python train.py --dataset="made-up road signs on poles" --encoder_parallel_block=false --encoder_inner_norm=false --decoder_inner_norm=true --adamw_weight_decay_other_params=0.05
Rows from block 4 of the image encoder of a small image captioner, named by matrix and row number. Rows with one number belong to one neuron. Each number is 128 + 32 x the weight over its row's rms, rounded and kept within 0 to 255. All counts start at 0. Numbers have three digits each.
After each neuron's rows are labels from the 100 images, of 14848, where the neuron reaches its highest value: "patch colour" is the nearest of a few named colours to the mean colour under the peak; "top examples" is what is common among them. Only what is clearly more common there than usual is listed. The data: made-up road signs on poles.
# fc1: MLP up (encoder.blocks.4.mlp.fc1.weight, 384x128), inputs 0-127
# fc2: MLP down (encoder.blocks.4.mlp.fc2.weight, 128x384, transposed), outputs 0-127

fc1.159:117062074136125154070159102198143102126113150107096115125111073162112163148108095050105158166101073095061086199097112164157119109149069172127160159110089125152112099091170104100123071129214103068103126126132151185132099142152089129076121145118125139137080129151086114147104121090139173090161155134135133134122183071148147132123120111116082096118115123146180136119110183139134138151140
fc2.159:163105148142132124108104101142120148120131084107156159183112166168171102148139128178138201066117117121096149112124174105068135088112154146156120156106101144131110166137064132151119117218149093099132133108143129129111061108089109093184145147089112100171186087119159145068138140133147041131090132158080093148201118134119110100153124135160179158072154087167146085175096120125125082118163
patch colour: green
top examples: teal rim; teal face

fc1.22:129088124076181110089161131167061147086150126159123145131133136199094128141135123106155130052129145149108081129120133113092093092088086155140155123108060108143175151112058163151152064147108106138144155132139087154150208101190099121157111164068186133110069181112145138187093125142141118088141104143093074083139141134081077120119160117143156111108122145137114079174086136169120106104124
fc2.22:121137104108151095104086073102205138159179136188064082117128108122155127134142104163103135104120151136139163112169134136127154049097126174166138079144205059138128076087142149157193142092105158123098140138146124179114114131099145154138119133125104134054153153139172124053152131116148149110158096179159188108165090139092098150144177099121125111089200098111118109118125120149151086160168
patch colour: black
top examples: B

fc1.222:086129082134184147167096144111113167134114090126137178140069146150123175157125158114158124132178095120103060177186103104111151155142095173158118117089121124131171119117166147112147155141104139012085114114137149151170053147127146117143107097136189102121154118137125059111148091114120136156128143122145180118121105073207137106149114101135109158103122122205138152149128157135114123228132
fc2.222:160104226129107063078210117180163147170152151160158143137191113134168089137196090157109171135113091116130139072059150126158121130073134079112079103185146152119117098147091136129086126129144157215100150110113162116095074131078098159130148132112126164123143134105154163139083141120109097068127130153093100155145114129068107109145137147148158100130156103102141170138101110140131080111128
patch colour: blue
top examples: blue rim

fc1.106:108074125063124109142148164183120183168142129157122172166142147120157170092169098110128160142196138094090129063171115135184114196107131122124113116122099140147147116142126125108124131140119130113184120101064194117172135130133137122145089071131126092096121120125128145124068142178100100179126123190184178117177123139129159065164149061076086148124119147158201118134167102115114112150190
fc2.106:149184093135085060164124163110182147165127144110091190130134152160163123085115101148102154102122118144097131142089133120107121167051151169127096153108146169117131154104092132098099102127103144118106131142102144132136095137131092135095053129130170136081136106130098164073122119113119128153109138146215137137118158181121145103122107140077144098100123159087198095166112255121098159135133
patch colour: orange
top examples: orange rim; orange face; brown face

fc1.201:107099176083112161147160182172142143104136103146158066096107145178159133170136154112150136144100111107147088118097111116114130102059153172142115116071114154133141150101096117098147113140091133074140095124142159163107200157139143108230086071115139107210188206127119192118059142151166132118122118142090167114096122147125114108081113125170171152065113165143112146139139098136158139130108
fc2.201:095154089159151124125107090133132151114093137174161157176113185127119172087183140148154193141168171137098191114106119125152063070076111136103141154133088176110184106139176088119129147102141130149121147127093130154179156087131136181113096079159168159087111064121110132107133099111031070083114056109165152109145122125118072153129160131095141110112165119114119125162073151175129115146117
patch colour: black
top examples: arrow left; P

fc1.27:152076124082118135098150139158114108143135155135105116191148133122149132140131129149096135159154128161127129147116139192166121161126114088137158167146177088141136120209101206133133056086074114195138079095113166141126087148148123085113109117121139110182052047064103175104111108132118099109115087116158098126167079125109113043121194106081094130115163136171130114162150127094129117119158
fc2.27:141140161115108104151144120126117104152151159132043193106124181167125110098230127159125105134179092110123150137096100070114157158143128139087106125068192175149167155079098115073123113149102104099076089131128096078117083186120128148148098154143129156091136132157104193119096144179110129190145115138103151080162156159134121089117123114131126123173141130096172100042142185107116150139153
patch colour: orange
top examples: orange rim; orange face

fc1.10:182132120122151083171135143085131165137132167152130119089112167104178087139169159106160179182127155057100073123136121142113141195160118132099154146144101138116158156119153107104105157127136118112115140110175083115168133135120108156143126052095178109097074092151108139137105147172104151089061059108139128147135041146084186112060132044172107096124146125119092104113176109102111116132158
fc2.10:119075126094202067174128133127089146125153116133153104082189147157157132173116090099106100059147165136175103126126108158153113116044094097131158151131123105118141126143113103153116108127162074133113110129090115119053158084130155186128116100175181166204129064172158077155179121092105174124160139098124166148149104120124190108140122148098103160136154131122125143040151131135148121133162
patch colour: grey
top examples: grey face; white face; grey rim

fc1.78:158137160152145088150109143158111121112100108185136111134093176151062103143121114111161136144076132110118114161092127137143153126069181065099171144094122142135107191134158120145111102212136123133127114125202144113139125166111132137136125125161158057130110115104109110144255101158112082160076144097087137163095126127120124110141105067097173154118143081065144059170105074134118134147117
fc2.78:166140167154118132026163115194172173115127143112158089107064117153115096115171138145169145143139132163137128099100114090139101119125157058073140133095082132083148174124136134175086122146169123165120121175176114114118165142130101159150102175122090118103088100078135118128111069111135161080084124130036135112140146104128169108166152152109120113141115117161141143167107198152169117037127
patch colour: brown
top examples: brown rim

fc1.381:120123124085127147084124191112107140146079175121125122068062186144165097149115187102108155090102129104162111117131117154214089136115131093114153061098136156129131039122144182131161155119106149116115101125112133115160176129144151169121167129135142118077102116077116099122061126083173105125099141087125160108085180157104153098079091099077141130132109088130155181151164072077178115120095
fc2.381:121127154179144127072130141090167169135147093149170127146102131129106113125160143101124142117098109138185091108098111135116164126116141055119093088093127122152164120090110172071133148096138117087195165166137127106158155151122121154129138161097182122114057144164189058124077113132154141065119146151102139124139087084102175193060157148127146131074059156164125155133184178179134156078103
patch colour: blue
top examples: blue rim; teal face

fc1.45:135173120097133105090138100117102128111133191093154122103079163104088144157153073123105139164177147133102068144149151153174152113100136140112174163090129114145122125185164100172143027100121080111142111078126133118120129065086118097157114084090088058101160166119103116080106097095130188104099182105067136128103194089135114103138149125113164207136159121104086144134125098109158101156114
fc2.45:137160089129167115095111081132150191139101166107158156108146179158091188139133177117143071121127128124092164132096114110157112092111142049162097143151097185156143109120087141152161094191153148106184163167190148113095117112150131093156117125087111109154115140132191101043176081176139127114080161091114101115129121121094118116134123103141134175115139107137153166072120064075110178078099
patch colour: brown
top examples: brown rim

fc1.135:106149134104103151076151094112138134148098127113095128084081174119088121166126098118156202145167176115109098201117181145169174170123127157096145124157131051154095079139142099116062081105120085086151151087141116161137172083172163084159080100055133088083144103126134145118123104109157157070124112111116141107092075136149102103117131153085185141104106127061160098132069124113147114141159
fc2.135:095210112151199134142066130178121150167110123104165095128127151144123150141140099103172122128116140175110185090115140137056046115106124130188111112090098146146102153110116108150223075159139120128145073184121160172171097132159104091143148123131141156113121131084137153050147107129152143126127150080113090105118163109117088130122094083225116189151129135114122129131151104104126103108088
patch colour: green
top examples: brown rim